python train.py --dataset="numbers of one to four digits printed on busy colour backdrops" --targets=["length", "first digit", "last digit", "ink"] --num_classes=[4, 10, 10, 12] --hidden_act="relu" --loss="cross_entropy" --learning_rate=0.0031 --shampoo_beta=0.95 --precondition_frequency=16 --adamw_lr_other_params=0.00093 --lr_schedule="wsd" --decay_fraction=0.2 --weight_decay=0.2 --adamw_weight_decay_other_params=0
Rows from block 9, named by matrix and row number. Rows with one number belong to one channel. Each number is 200 + 40 x the weight over the matrix's rms, rounded and kept within 0 to 999. All counts start at 0.
# convs0: first 3x3 conv, stride 2 (model.blocks.9.convs.0.weight, 240x128x3x3, standardized in use), inputs 117-127, a 3x3 kernel for each
# convs1: second 3x3 conv (model.blocks.9.convs.1.weight, 240x240x3x3, standardized in use, transposed), outputs 117-129, a 3x3 kernel for each
convs0.81,278,227,246,161,155,126,166,223,194,116,208,324,224,268,240,87,237,167,143,178,212,169,224,160,248,251,175,198,212,167,163,153,173,185,206,280,156,237,195,277,172,200,146,235,181,236,122,163,217,164,104,192,279,250,172,203,169,188,271,171,131,189,105,250,194,245,176,302,206,196,202,142,182,142,222,187,287,225,216,243,128,238,101,154,232,186,305,118,235,193,198,303,114,162,186,150,170,276,184
convs0.82,298,246,166,193,316,231,223,246,171,152,207,201,99,233,209,201,183,181,247,198,194,210,183,212,302,287,248,220,203,130,271,223,192,191,237,227,193,167,242,214,253,214,190,142,224,267,228,228,242,149,139,188,254,145,223,243,145,159,255,237,206,243,148,180,182,193,204,215,162,257,192,206,188,192,213,181,255,229,170,225,185,221,177,258,237,201,185,154,174,158,161,215,168,184,238,218,216,179,178
convs0.83,198,191,232,215,164,223,172,97,222,215,122,184,195,107,224,242,60,239,205,140,193,210,208,239,185,167,178,215,171,246,190,153,190,225,178,170,230,174,176,213,168,242,201,143,208,226,240,179,87,238,170,242,189,238,202,235,263,238,200,197,217,290,180,172,227,128,194,130,209,229,193,224,232,241,205,211,211,182,221,182,222,187,177,259,197,183,188,234,226,159,243,147,207,188,117,169,173,93,166
convs0.84,193,217,263,289,141,187,165,95,220,250,189,165,148,99,136,244,260,235,166,279,279,175,262,207,160,262,230,210,156,180,218,268,164,194,194,215,162,242,248,159,191,248,200,221,179,167,283,254,147,188,333,264,249,182,238,180,205,191,137,229,246,256,152,170,180,140,134,129,39,216,200,250,183,157,237,162,198,237,204,233,194,234,210,271,336,314,131,184,174,201,199,122,206,152,243,350,183,226,245
convs0.85,176,164,207,218,258,205,211,220,236,181,207,257,214,203,131,197,273,144,225,212,188,228,190,207,231,220,248,227,200,221,198,171,168,175,212,179,135,185,198,175,172,187,210,200,275,252,195,194,183,209,255,195,143,187,194,270,185,210,136,238,181,165,234,191,218,207,189,124,214,161,204,148,281,231,216,190,130,160,233,189,236,155,267,193,184,254,193,203,124,167,199,217,166,195,202,269,169,155,227
convs0.86,191,261,213,178,194,223,194,252,238,207,203,216,257,187,275,207,256,266,175,146,150,140,247,163,217,241,205,233,144,185,234,147,187,230,225,244,230,206,193,173,147,173,202,219,161,208,171,208,195,183,115,251,197,265,225,188,200,211,168,230,172,153,131,125,168,171,146,213,189,293,157,191,152,169,229,112,151,169,191,255,210,128,230,207,232,163,218,184,278,194,194,136,209,194,212,303,215,277,224
convs0.87,144,237,205,178,178,225,170,242,182,230,169,169,171,157,258,160,202,266,172,176,227,165,227,216,181,230,205,172,223,211,157,212,185,173,245,233,220,191,196,184,194,204,151,188,196,184,191,199,174,209,207,208,239,247,225,199,186,168,184,213,201,193,173,226,220,191,168,225,198,210,185,242,154,165,200,193,200,125,170,170,228,217,225,184,152,235,211,154,194,218,226,148,188,200,115,254,196,179,226
convs0.88,251,230,214,236,246,242,155,169,218,171,174,143,152,161,124,229,266,124,248,194,205,211,203,177,167,163,156,221,273,269,262,253,218,236,171,223,215,177,162,180,179,195,217,200,149,236,173,206,203,132,253,207,189,188,218,173,167,184,222,252,275,246,156,183,202,288,185,148,207,141,136,174,213,233,193,175,218,222,107,270,229,149,171,145,208,180,208,145,109,155,296,216,265,249,167,149,243,122,153
convs0.89,161,216,170,189,245,206,191,235,192,235,222,263,277,295,235,140,200,240,193,205,206,229,159,209,138,218,210,169,192,214,131,214,185,173,232,240,183,190,213,195,159,228,249,163,199,177,153,184,191,194,235,233,191,243,222,132,222,226,179,225,192,141,208,209,207,201,270,253,220,221,177,161,162,174,280,196,224,290,224,142,214,261,220,152,217,187,172,232,114,143,245,211,210,199,208,259,256,209,239
convs0.90,194,209,199,303,232,240,212,238,230,145,246,199,231,257,156,99,233,270,261,187,208,253,234,179,218,177,231,161,154,188,248,216,247,188,198,218,190,146,237,211,138,217,171,190,173,272,239,134,224,135,218,216,198,214,199,131,316,271,187,264,288,196,193,192,194,254,194,218,237,193,186,178,190,259,185,236,186,221,166,221,275,181,184,262,160,193,256,172,205,192,219,122,239,203,175,225,230,178,250
convs0.91,154,179,187,166,209,222,146,165,257,137,159,245,146,216,272,162,190,301,217,216,205,208,197,208,229,221,159,214,177,219,174,155,190,186,199,202,266,240,225,252,197,179,196,184,173,208,188,181,168,188,204,168,180,261,188,176,218,259,143,270,174,154,161,203,219,215,158,276,223,210,221,162,184,165,235,211,191,286,207,211,200,214,208,197,191,160,212,139,219,188,161,159,231,180,215,193,167,191,181
convs0.92,188,167,210,190,165,138,246,192,270,131,151,292,272,96,229,191,242,184,175,180,159,174,220,193,151,274,248,137,263,172,137,284,163,243,221,241,193,124,217,194,164,182,229,183,204,171,210,241,139,184,214,223,177,199,231,229,192,193,159,277,221,159,202,274,235,184,148,197,261,150,151,156,198,225,235,163,218,173,167,181,182,234,263,141,190,155,210,223,132,133,317,130,231,208,230,227,229,190,171
convs0.93,218,211,244,177,201,235,150,224,186,197,179,193,122,206,192,166,194,205,153,216,160,133,171,189,256,194,228,133,198,175,166,222,203,158,203,225,240,175,252,165,214,169,183,212,180,194,196,182,231,267,237,261,215,208,158,146,111,182,189,192,280,222,233,209,156,222,148,222,263,239,225,216,216,229,194,253,229,250,163,178,254,186,151,278,176,162,238,204,207,209,187,103,195,281,190,203,274,258,172
convs0.94,179,157,235,222,194,193,174,260,258,215,252,150,105,204,150,247,115,171,169,149,162,233,164,197,298,293,229,111,217,192,183,121,210,209,191,281,210,239,241,188,212,272,205,162,218,236,109,156,254,222,209,200,219,259,134,125,133,210,143,176,222,213,191,216,176,227,188,154,187,269,216,245,223,135,233,189,203,171,200,179,174,265,147,186,158,102,131,185,238,209,137,134,223,248,150,278,305,266,184
convs0.95,175,183,168,188,207,184,195,254,202,172,222,158,244,172,230,217,188,243,198,171,149,205,195,166,206,157,165,217,210,206,187,231,195,181,152,181,199,220,218,135,166,206,209,244,183,199,185,143,232,158,121,194,189,166,219,238,191,171,147,185,215,157,174,135,242,204,139,144,249,227,247,239,178,163,206,254,172,173,156,147,172,155,266,217,213,239,275,210,218,211,133,212,218,232,207,262,227,109,225
convs0.96,194,179,158,158,289,188,178,218,211,175,270,190,164,279,191,162,212,229,146,225,201,218,207,184,239,180,142,233,167,227,166,246,180,204,141,250,191,243,187,223,191,192,246,246,231,268,202,198,158,167,177,185,151,138,132,235,135,255,168,122,173,212,264,228,239,191,204,200,193,144,213,307,232,215,254,177,180,205,132,171,226,162,211,174,221,237,259,179,189,201,168,248,223,195,238,295,134,186,191
convs0.97,155,231,224,174,177,192,210,211,157,196,221,196,235,225,200,243,143,217,236,194,246,235,232,227,202,150,176,249,136,241,147,213,200,143,193,180,166,254,242,205,214,271,229,253,289,224,173,207,229,168,180,192,165,257,205,150,170,271,201,197,235,188,158,247,164,167,183,164,166,215,201,155,201,177,259,200,198,251,243,244,251,201,206,180,131,197,164,126,193,233,204,131,146,176,238,215,211,238,159
convs0.98,173,245,242,182,220,280,189,282,202,233,175,236,165,156,276,173,153,201,238,287,235,186,273,242,259,211,207,206,234,219,204,268,230,205,221,214,231,166,209,196,108,204,234,99,187,214,141,203,234,228,170,206,206,241,210,245,225,202,169,136,236,156,216,164,196,217,209,221,204,129,165,245,236,211,201,199,227,231,242,213,222,181,291,329,183,182,224,153,204,221,220,209,238,268,195,203,258,158,216
convs0.99,154,177,183,212,173,143,180,202,236,107,191,265,200,126,149,197,182,141,208,203,206,111,201,193,172,179,153,218,268,145,245,271,146,184,149,171,237,274,264,207,230,254,232,187,195,248,271,184,272,273,190,272,208,187,138,142,150,272,163,136,288,258,197,151,218,229,184,213,310,179,197,224,316,314,149,185,227,250,148,206,219,199,185,233,238,103,219,222,107,199,300,211,253,239,270,278,154,129,134
convs0.100,247,244,255,220,246,193,191,242,208,158,292,126,195,260,112,160,248,108,215,239,239,205,243,271,186,236,197,171,242,217,173,250,157,207,267,190,181,222,233,212,251,215,205,202,250,224,198,152,198,208,240,206,192,197,185,180,194,177,193,175,175,137,215,270,210,236,203,187,234,231,261,248,183,259,218,195,162,184,165,233,211,188,234,233,182,209,177,150,144,230,196,199,270,201,183,262,223,212,278
convs0.101,230,275,210,286,170,184,260,254,214,209,206,186,217,168,153,207,181,201,236,161,186,192,211,205,170,166,206,233,193,170,216,155,143,231,213,143,159,223,248,176,195,211,151,211,200,196,192,188,191,215,210,164,241,168,142,243,239,175,255,110,219,231,236,224,171,171,173,197,216,192,176,220,225,218,207,207,141,220,169,196,269,216,216,263,210,187,233,247,286,204,214,222,199,228,268,164,199,216,188
convs0.102,182,193,284,153,209,230,190,274,164,152,217,212,180,172,206,175,210,151,234,226,162,259,168,147,200,205,144,203,225,188,221,294,148,215,203,158,178,165,262,218,248,239,297,231,163,197,247,220,268,229,224,237,174,192,164,274,262,201,192,283,249,218,194,245,224,176,177,131,232,192,225,261,172,184,246,203,189,157,266,201,173,200,212,246,161,271,211,206,123,158,118,138,257,179,169,162,177,114,194
convs0.103,217,166,204,251,224,190,285,220,171,182,290,195,187,134,170,234,161,222,191,231,158,184,223,181,164,221,266,200,257,270,195,212,200,162,228,196,244,195,125,156,171,100,154,117,176,209,201,212,189,165,252,223,149,156,214,192,220,122,295,115,241,208,301,246,150,265,170,161,265,146,155,206,221,249,172,180,170,193,124,163,211,178,254,234,239,179,214,147,177,140,179,195,185,186,280,204,163,172,163
convs0.104,186,263,225,169,223,203,224,225,287,158,197,237,213,227,265,175,110,275,162,182,152,229,205,174,164,145,139,199,208,214,182,205,218,147,242,188,256,218,232,229,197,193,219,191,203,192,251,210,216,174,215,192,222,206,256,173,159,196,205,174,222,212,157,205,227,172,188,231,149,121,280,202,191,181,166,292,140,204,137,88,133,176,201,222,184,155,187,154,255,210,203,198,206,223,258,188,245,178,205
convs0.105,191,210,176,210,211,181,199,212,184,173,156,204,178,155,163,165,142,213,216,197,213,236,230,245,214,179,212,237,176,174,225,235,214,229,161,202,207,210,238,183,165,152,191,229,136,189,184,220,213,169,184,232,137,221,194,237,204,189,225,195,195,192,187,221,165,167,249,175,202,175,155,211,231,218,207,165,233,176,228,197,219,171,224,206,194,210,199,177,189,161,191,233,202,201,191,146,237,246,158
convs0.106,156,230,259,175,280,211,144,255,253,239,260,198,222,189,217,196,202,252,145,238,205,192,287,178,154,258,204,178,231,225,157,309,167,149,247,173,204,255,160,252,176,140,155,255,210,204,238,208,236,205,216,185,183,271,174,261,205,180,246,191,143,171,149,227,190,232,201,202,214,211,235,220,162,159,200,200,204,152,162,185,136,241,177,173,139,204,206,186,186,179,185,233,230,141,174,185,201,174,173
convs0.107,188,139,171,266,163,214,227,205,134,176,180,206,246,260,238,228,230,188,209,161,217,197,138,243,170,187,227,225,180,194,197,116,199,208,258,189,322,216,208,375,186,192,233,128,188,162,193,203,252,244,161,221,245,235,193,192,250,289,201,174,242,243,260,145,161,196,123,180,162,114,187,187,137,233,228,276,221,139,226,252,140,195,103,181,166,182,187,211,225,139,217,214,175,228,133,195,154,172,232
convs0.108,277,205,160,254,221,108,241,174,189,251,279,173,226,293,157,253,262,236,175,203,182,220,155,236,204,210,189,250,183,202,226,229,201,205,251,230,157,170,180,138,190,216,174,200,214,205,185,223,219,235,220,241,209,219,199,219,218,216,289,219,222,191,215,244,173,171,271,237,181,231,241,208,213,289,223,318,299,204,205,204,251,240,188,221,168,196,251,232,211,211,233,261,199,253,220,193,240,157,209
convs0.109,131,239,224,180,229,247,170,218,214,252,235,244,227,301,225,255,250,193,182,156,190,192,245,230,245,248,171,218,169,185,184,184,226,194,180,236,171,217,196,173,141,199,211,153,182,224,245,215,173,234,256,242,260,217,185,185,130,212,184,161,213,177,222,211,199,192,210,226,193,271,133,241,272,227,157,173,179,280,191,170,170,253,225,203,168,137,242,211,266,246,149,241,241,172,162,191,187,244,222
convs0.110,167,147,182,184,213,156,217,263,177,140,184,126,185,215,259,166,170,205,163,165,236,216,200,162,204,251,144,79,148,154,236,261,208,239,232,222,157,221,188,174,191,117,195,190,151,169,207,195,169,203,177,195,224,236,204,167,200,230,212,279,163,171,303,200,153,217,134,168,142,131,211,222,195,175,263,154,231,170,279,111,225,144,229,178,206,170,192,279,191,253,195,184,177,212,198,238,254,257,295
convs0.111,208,245,224,179,232,207,252,244,220,181,252,149,168,191,193,131,258,155,211,210,162,174,232,188,271,244,227,225,162,170,240,207,226,173,140,227,210,158,234,130,221,226,243,292,184,203,246,202,178,157,270,284,277,250,186,226,276,77,187,241,218,219,191,220,163,230,209,188,294,219,185,234,233,212,173,250,219,204,265,186,266,221,152,238,246,179,238,172,188,242,193,178,203,202,143,172,186,153,236
convs0.112,200,206,238,144,156,179,193,190,188,238,221,132,164,211,237,216,269,239,257,200,159,176,154,214,195,188,216,194,97,173,288,195,217,245,285,293,257,234,227,200,188,225,209,172,183,297,260,200,145,125,255,171,161,189,197,303,200,216,185,259,169,130,137,185,125,190,194,201,167,238,266,173,190,106,174,311,241,257,192,205,183,238,124,197,238,223,163,216,197,228,180,173,157,183,177,124,203,231,211
convs1.81,182,191,276,230,135,180,236,115,214,214,256,205,235,255,217,228,261,194,238,151,123,175,200,126,165,136,190,197,188,161,189,152,153,205,181,218,193,202,237,225,244,259,194,220,228,207,200,256,185,200,240,182,232,189,214,228,242,202,138,221,267,164,148,231,185,247,156,173,193,209,177,73,232,227,172,179,208,219,136,159,176,196,176,186,154,243,251,187,193,254,127,212,157,243,165,244,179,197,212,234,216,130,207,205,160,223,195,171,192,239,234,254,250,119,221,281,177
convs1.82,198,133,214,186,162,237,231,132,222,191,235,212,115,88,126,249,207,240,174,141,235,200,193,215,197,221,256,198,206,202,212,253,221,221,190,144,205,148,214,184,182,177,162,163,148,174,202,261,162,126,139,256,239,244,246,206,124,205,232,218,200,165,168,315,227,165,208,175,203,170,152,212,231,238,192,236,228,217,225,199,185,242,213,233,208,184,227,203,167,267,188,187,189,243,166,273,271,272,250,262,208,191,235,202,163,217,187,188,170,155,157,247,194,210,235,304,267
convs1.83,230,239,188,199,257,180,258,225,196,280,178,191,180,215,269,195,213,210,267,165,245,228,109,220,205,116,215,163,157,306,176,166,232,197,204,239,172,222,137,185,222,122,227,178,212,221,155,149,278,227,241,206,187,226,175,220,229,176,249,177,271,174,213,177,262,195,214,178,233,178,164,176,226,252,162,160,212,176,171,159,171,196,153,236,209,171,205,178,214,211,177,141,194,293,226,142,94,132,211,254,192,144,204,178,172,189,241,180,238,144,224,240,172,246,226,183,233
convs1.84,172,193,217,210,206,149,222,206,196,137,131,287,169,225,178,240,334,148,216,270,179,174,201,182,162,197,173,260,257,155,217,205,174,240,221,191,194,192,236,164,219,231,167,232,173,196,207,210,162,327,235,202,166,169,245,244,196,240,231,181,213,251,214,168,228,235,177,249,261,221,225,290,230,171,197,156,180,221,146,200,185,254,257,183,219,233,199,223,202,177,235,161,174,190,190,198,264,228,194,205,223,203,178,196,199,180,223,199,161,145,208,230,217,210,151,142,242
convs1.85,164,176,216,168,198,218,147,259,221,206,224,176,136,218,191,150,202,170,220,152,216,233,207,190,190,169,212,249,233,143,237,205,204,245,207,182,201,187,183,187,170,183,196,196,210,187,281,258,109,306,223,260,263,301,246,226,171,141,184,193,155,128,200,251,206,199,194,183,263,229,179,252,207,218,197,243,188,216,241,197,204,203,205,163,279,206,200,207,196,164,176,246,200,131,274,242,170,166,275,213,233,234,223,222,228,185,239,220,198,222,187,244,178,151,198,158,148
convs1.86,160,193,223,226,171,252,160,169,241,126,175,222,279,267,165,226,213,144,236,138,173,231,167,171,264,131,157,207,239,194,194,241,197,200,222,222,193,177,197,189,183,242,146,148,232,167,173,256,183,165,182,242,251,244,224,217,192,233,160,310,208,263,230,261,189,221,208,199,183,215,234,245,183,183,123,186,186,224,252,158,220,175,162,190,153,131,177,160,239,286,183,178,129,180,240,156,152,197,221,171,201,176,189,228,205,149,199,192,219,236,188,220,214,147,199,184,188
convs1.87,208,149,233,175,155,185,225,154,190,145,173,239,206,152,216,169,155,193,240,191,163,217,229,111,159,207,175,233,249,197,196,220,212,183,217,175,170,169,190,234,239,210,171,193,202,153,199,216,208,241,126,243,165,189,113,169,242,201,183,213,227,121,237,250,154,195,182,157,188,128,209,203,157,179,145,158,129,193,169,229,216,215,214,189,176,216,143,166,212,172,108,207,148,257,242,231,181,285,153,184,231,215,167,223,185,169,219,178,153,229,197,235,199,175,154,196,218
convs1.88,230,222,168,161,187,110,225,210,180,173,111,260,191,150,259,196,242,171,214,163,240,282,166,257,247,226,276,165,202,251,138,219,248,175,209,211,220,209,157,149,170,203,193,195,193,209,229,178,246,211,206,220,210,134,223,206,215,157,191,218,185,164,240,234,225,203,242,289,184,121,219,253,179,147,160,227,215,252,257,239,211,216,210,137,257,250,198,180,220,172,150,192,222,156,261,99,134,131,205,195,218,194,185,231,196,173,252,212,188,217,227,296,151,239,220,260,242
convs1.89,178,198,193,152,185,207,193,160,231,157,192,156,182,258,215,209,209,257,192,248,211,259,227,135,208,155,124,148,217,190,151,218,194,163,204,183,179,173,191,190,227,197,195,210,237,202,240,94,167,139,173,263,217,158,202,175,262,172,175,248,263,186,184,181,174,208,197,146,189,234,254,159,158,251,206,179,221,186,254,190,186,202,241,155,187,208,228,206,189,214,187,218,164,250,154,215,228,200,205,239,226,276,220,236,242,241,276,277,223,236,108,249,232,212,177,250,165
convs1.90,217,217,173,177,240,178,202,203,166,220,214,151,232,214,199,147,235,209,161,192,214,168,226,262,190,165,248,221,211,157,196,209,172,220,203,169,205,251,186,186,217,224,234,195,204,181,243,157,182,281,207,194,223,186,255,215,217,165,241,194,202,180,133,211,171,310,228,213,248,156,164,210,261,207,179,212,220,225,176,94,227,195,230,170,166,185,236,187,219,242,121,159,295,215,207,178,192,97,189,236,175,204,194,194,210,192,229,215,151,179,184,153,150,224,243,234,219
convs1.91,209,268,163,187,222,125,192,188,181,277,167,132,272,241,207,212,212,171,230,132,150,109,241,191,162,181,192,224,227,219,240,204,207,171,189,248,201,175,195,203,176,211,174,203,205,329,176,177,143,191,137,180,265,151,240,183,217,170,210,190,206,196,214,209,203,243,229,194,121,201,187,237,142,141,178,225,169,237,180,224,173,209,220,198,139,185,177,197,238,224,159,185,139,240,112,184,193,180,215,158,246,200,161,163,172,155,203,192,172,176,197,269,270,146,173,141,159
convs1.92,263,245,173,168,204,187,211,211,156,167,214,226,196,164,207,225,213,282,221,189,236,269,181,204,222,187,241,131,178,234,175,162,253,188,191,209,208,203,214,169,196,236,259,202,197,113,211,276,190,191,229,65,182,174,216,160,96,219,117,185,221,183,207,197,145,221,185,201,140,180,233,125,205,255,269,259,232,171,200,185,196,164,193,156,218,205,110,192,202,225,131,189,198,230,133,194,178,210,258,220,187,218,219,171,164,226,212,193,211,259,243,234,167,230,226,142,88
convs1.93,188,175,121,165,259,204,150,224,187,180,201,154,142,237,156,158,260,273,223,328,253,212,292,215,162,259,159,179,219,209,157,205,180,200,201,218,243,221,212,216,186,267,240,212,179,212,153,209,161,150,187,226,279,159,200,150,190,182,162,166,198,205,185,234,200,139,217,124,173,234,204,172,198,145,240,146,180,192,245,239,167,227,243,261,220,271,244,203,189,244,187,196,252,191,220,218,269,215,182,194,229,213,194,224,212,196,200,221,167,175,142,278,117,180,183,245,143
convs1.94,174,138,176,176,238,197,198,213,211,170,100,133,277,212,197,284,231,248,185,218,288,163,160,256,214,183,206,173,186,192,211,166,184,224,129,188,239,201,245,203,208,251,208,252,208,234,128,204,187,174,185,194,236,242,223,272,170,208,188,267,192,215,190,240,179,174,156,181,224,239,244,192,201,174,184,160,266,262,268,267,244,190,195,194,171,218,216,258,256,211,277,183,125,94,188,191,185,157,211,231,203,212,215,225,195,227,206,177,222,228,191,143,153,241,217,196,172
convs1.95,209,202,230,192,190,208,219,147,177,163,221,251,223,229,237,159,260,214,76,263,277,194,161,243,85,183,271,198,243,239,187,232,183,202,211,191,178,179,189,130,217,175,267,167,226,215,161,201,166,213,279,254,162,218,156,205,186,220,200,196,171,167,245,138,101,175,156,269,217,188,251,267,193,198,159,208,210,186,258,268,197,183,236,215,214,173,242,242,265,183,156,156,239,149,156,230,194,237,166,191,221,202,193,195,173,192,209,173,188,189,168,174,195,230,172,202,158
convs1.96,223,217,189,239,183,212,207,199,231,89,187,198,188,237,171,210,168,231,193,197,198,258,163,171,181,169,216,162,214,252,178,211,214,188,225,225,181,200,189,183,193,193,218,188,210,302,105,269,203,135,228,157,219,225,258,240,229,286,224,182,223,165,176,194,171,182,165,110,198,242,201,260,191,224,228,202,210,219,233,225,131,221,244,246,194,176,182,143,173,161,215,236,139,181,115,211,280,280,169,192,216,204,211,221,170,200,244,180,184,141,192,150,155,213,177,190,163
convs1.97,232,174,190,198,164,140,189,192,189,283,165,168,209,103,175,185,188,151,171,260,212,190,246,192,111,285,238,182,193,179,193,211,197,220,205,182,175,200,197,197,217,125,156,209,189,202,231,214,249,171,234,187,242,201,162,183,95,213,214,150,235,208,140,152,254,190,155,153,226,175,266,294,246,241,188,227,154,163,143,195,190,227,178,277,266,242,182,240,277,195,226,225,202,240,151,165,139,264,243,156,186,185,166,194,210,163,222,190,160,224,174,150,221,217,208,227,208
convs1.98,210,230,169,192,185,159,228,175,209,255,228,207,237,250,177,180,231,206,183,173,189,265,145,176,236,192,239,210,172,236,194,199,217,217,153,229,191,189,173,197,203,177,175,151,181,203,215,164,191,158,237,187,114,219,197,256,254,141,218,182,190,254,187,229,189,214,237,189,237,229,155,195,293,226,247,187,214,222,219,154,197,206,217,261,197,254,249,206,213,206,194,153,164,191,205,166,152,191,116,186,266,196,199,239,200,216,233,197,210,190,153,255,261,168,201,207,197
convs1.99,225,189,224,205,204,178,241,187,202,262,190,257,113,255,159,198,230,186,186,213,214,224,190,157,220,200,186,187,183,257,183,230,165,167,239,231,201,224,221,192,184,255,195,178,192,153,261,273,254,181,176,175,250,155,226,264,201,189,178,130,195,152,292,92,318,211,169,256,235,226,320,342,263,242,191,125,178,212,204,237,207,208,234,236,206,182,111,222,211,138,204,204,234,189,161,256,261,161,218,175,238,224,145,230,202,181,206,213,153,159,192,288,183,187,164,183,175
convs1.100,196,129,169,254,206,163,236,153,165,133,129,180,215,167,193,154,238,205,199,213,187,185,186,203,173,156,211,205,254,162,155,253,174,201,256,183,228,224,229,232,209,208,250,233,208,230,220,146,258,224,215,271,236,174,153,130,183,255,147,180,162,135,199,217,227,157,201,233,217,147,298,270,229,126,164,204,110,158,162,168,183,203,210,223,257,176,188,213,236,174,284,85,87,224,231,179,155,216,213,130,214,241,136,224,215,132,241,195,188,241,224,169,230,241,205,194,164
convs1.101,183,244,221,193,253,215,159,259,202,177,217,190,165,200,186,120,166,303,178,225,201,161,212,197,100,242,220,228,192,169,207,175,165,246,174,197,239,203,176,215,197,167,232,190,193,187,214,141,205,163,213,242,225,231,226,242,181,246,194,161,202,172,188,144,187,183,199,251,168,243,209,158,174,134,198,248,226,214,206,201,222,164,238,238,192,198,246,201,251,234,196,145,274,174,198,130,199,142,246,232,236,238,204,250,233,199,280,236,213,254,232,191,198,228,117,136,204
convs1.102,237,239,153,212,182,200,199,243,178,217,186,204,213,230,188,126,229,242,261,269,198,222,163,224,195,232,153,165,246,226,152,208,210,217,195,210,157,189,218,156,226,210,203,146,202,247,160,182,215,176,194,97,137,117,234,257,154,161,189,148,199,136,198,282,243,204,239,149,215,219,182,284,257,216,243,168,159,185,300,144,145,136,221,211,169,190,235,174,164,175,287,205,55,152,203,286,197,192,248,162,247,220,177,203,200,193,211,213,225,161,169,199,258,212,279,158,200
convs1.103,182,215,193,190,219,176,243,275,226,219,141,180,129,110,216,225,178,167,176,164,224,216,213,228,183,260,226,226,187,179,253,186,152,205,181,164,222,218,215,221,255,176,201,217,224,194,212,248,183,229,160,177,228,208,270,203,185,212,143,166,208,207,202,221,191,204,183,179,189,265,189,160,203,164,197,185,168,220,233,215,181,227,278,259,215,226,114,229,216,170,247,190,165,161,157,209,201,195,184,184,209,194,184,218,198,193,221,192,151,179,202,178,203,220,214,208,250
convs1.104,184,131,179,175,204,211,174,170,189,209,171,105,204,174,137,187,258,203,238,244,165,158,239,213,102,222,225,165,172,198,173,206,162,201,245,186,216,226,175,199,193,210,211,195,210,286,138,271,253,214,230,236,108,240,174,185,228,215,222,256,173,172,167,283,296,156,296,225,190,163,187,211,197,224,216,213,198,185,158,229,190,203,190,231,202,206,165,176,217,204,249,246,262,289,219,261,161,180,224,183,206,215,140,210,199,188,218,208,172,189,151,216,222,239,206,220,179
convs1.105,195,146,200,137,120,223,244,229,283,121,182,275,137,135,189,130,237,207,94,161,194,200,249,225,164,172,142,199,198,198,206,210,181,229,204,199,184,188,156,209,215,219,212,220,246,134,250,156,163,205,210,210,264,140,248,164,133,252,247,199,215,207,144,257,181,144,182,223,162,244,193,246,267,262,161,289,231,142,231,209,177,217,179,176,205,190,235,225,182,211,288,209,238,161,182,139,198,132,226,207,218,191,171,234,169,215,252,199,238,249,234,206,149,182,224,240,193
convs1.106,237,140,199,212,202,230,241,193,258,230,240,187,116,193,155,173,183,205,220,234,237,185,247,204,139,203,278,231,167,223,273,164,200,192,151,235,251,267,208,229,199,150,190,182,182,250,171,200,194,130,209,272,205,178,185,154,175,186,166,150,165,234,211,182,156,165,159,194,174,214,200,192,236,209,204,240,200,215,202,212,203,155,244,207,244,251,184,193,213,130,128,189,211,288,184,242,235,214,149,213,246,177,211,243,166,209,255,155,232,181,200,207,126,217,162,183,195
convs1.107,173,176,154,209,210,137,182,227,176,198,293,256,173,186,205,229,156,276,190,245,281,195,239,227,202,166,182,176,229,216,175,227,215,172,249,205,210,211,223,181,203,216,175,230,221,253,132,184,216,236,192,239,188,214,233,160,194,228,221,287,284,123,205,109,208,238,228,150,172,268,205,184,187,206,181,173,195,187,180,194,216,201,232,225,215,200,167,180,209,191,257,274,182,150,243,196,229,205,304,153,178,228,165,178,214,190,172,230,211,272,192,143,216,221,174,201,215
convs1.108,181,206,184,150,230,165,151,188,197,229,213,121,205,256,166,198,263,251,166,236,164,142,220,203,146,222,198,157,211,229,175,176,212,169,177,204,187,210,191,224,184,220,236,203,173,159,253,176,208,250,166,268,220,237,207,241,212,200,217,175,176,210,162,232,223,150,161,233,203,222,253,273,176,171,215,209,180,138,205,160,220,225,157,184,231,215,218,190,210,213,239,148,191,203,241,302,147,209,212,186,150,204,187,205,194,195,165,240,230,197,285,230,252,266,257,223,222
convs1.109,198,180,229,169,203,186,157,176,251,205,207,150,207,229,237,196,291,231,178,215,223,180,159,206,114,221,190,221,209,251,244,180,203,176,220,232,231,218,157,218,188,193,170,215,167,241,117,170,249,239,106,234,191,194,244,201,213,264,148,179,278,252,185,156,182,257,141,175,190,201,149,123,193,197,217,175,228,196,176,231,175,177,220,188,176,210,166,217,224,260,152,198,207,184,224,182,190,223,293,211,143,183,191,222,189,206,171,239,126,187,178,182,278,197,182,207,263
convs1.110,250,215,253,243,160,167,197,203,195,214,276,226,249,253,161,253,137,215,260,132,168,128,92,196,197,153,160,181,207,155,189,190,163,192,230,201,240,168,176,202,185,204,273,257,205,192,225,256,168,189,132,252,152,196,232,221,147,185,101,241,280,272,177,226,145,198,104,161,206,160,257,192,227,264,295,205,279,253,221,172,213,168,130,146,180,86,127,200,110,206,131,210,203,168,266,174,180,151,101,198,221,156,175,189,162,204,230,175,243,281,209,162,182,205,165,179,175
convs1.111,190,207,155,209,152,161,191,173,189,223,251,208,227,232,182,240,204,193,198,205,207,228,150,195,166,194,213,166,190,175,173,199,212,183,211,177,223,137,137,207,190,137,208,205,177,279,206,136,169,183,183,200,215,165,246,224,159,137,193,167,191,187,182,180,158,172,226,166,190,314,194,199,255,134,192,223,249,176,236,223,219,150,189,145,182,236,197,166,168,236,209,223,174,176,219,255,174,178,186,269,166,215,253,181,238,260,215,248,167,190,252,166,178,144,172,174,239
convs1.112,206,252,226,287,181,132,194,140,192,244,270,230,183,223,137,136,216,188,292,198,117,186,215,160,265,195,96,182,226,205,195,181,208,203,214,199,217,169,205,194,188,143,224,214,258,170,297,322,211,127,130,239,211,189,266,162,159,193,222,235,187,240,127,242,106,78,194,125,206,319,198,110,230,279,181,219,181,223,223,130,190,124,175,216,180,108,169,186,102,162,186,170,225,309,253,232,286,299,134,176,184,183,204,167,208,201,163,185,189,161,185,189,229,222,216,140,220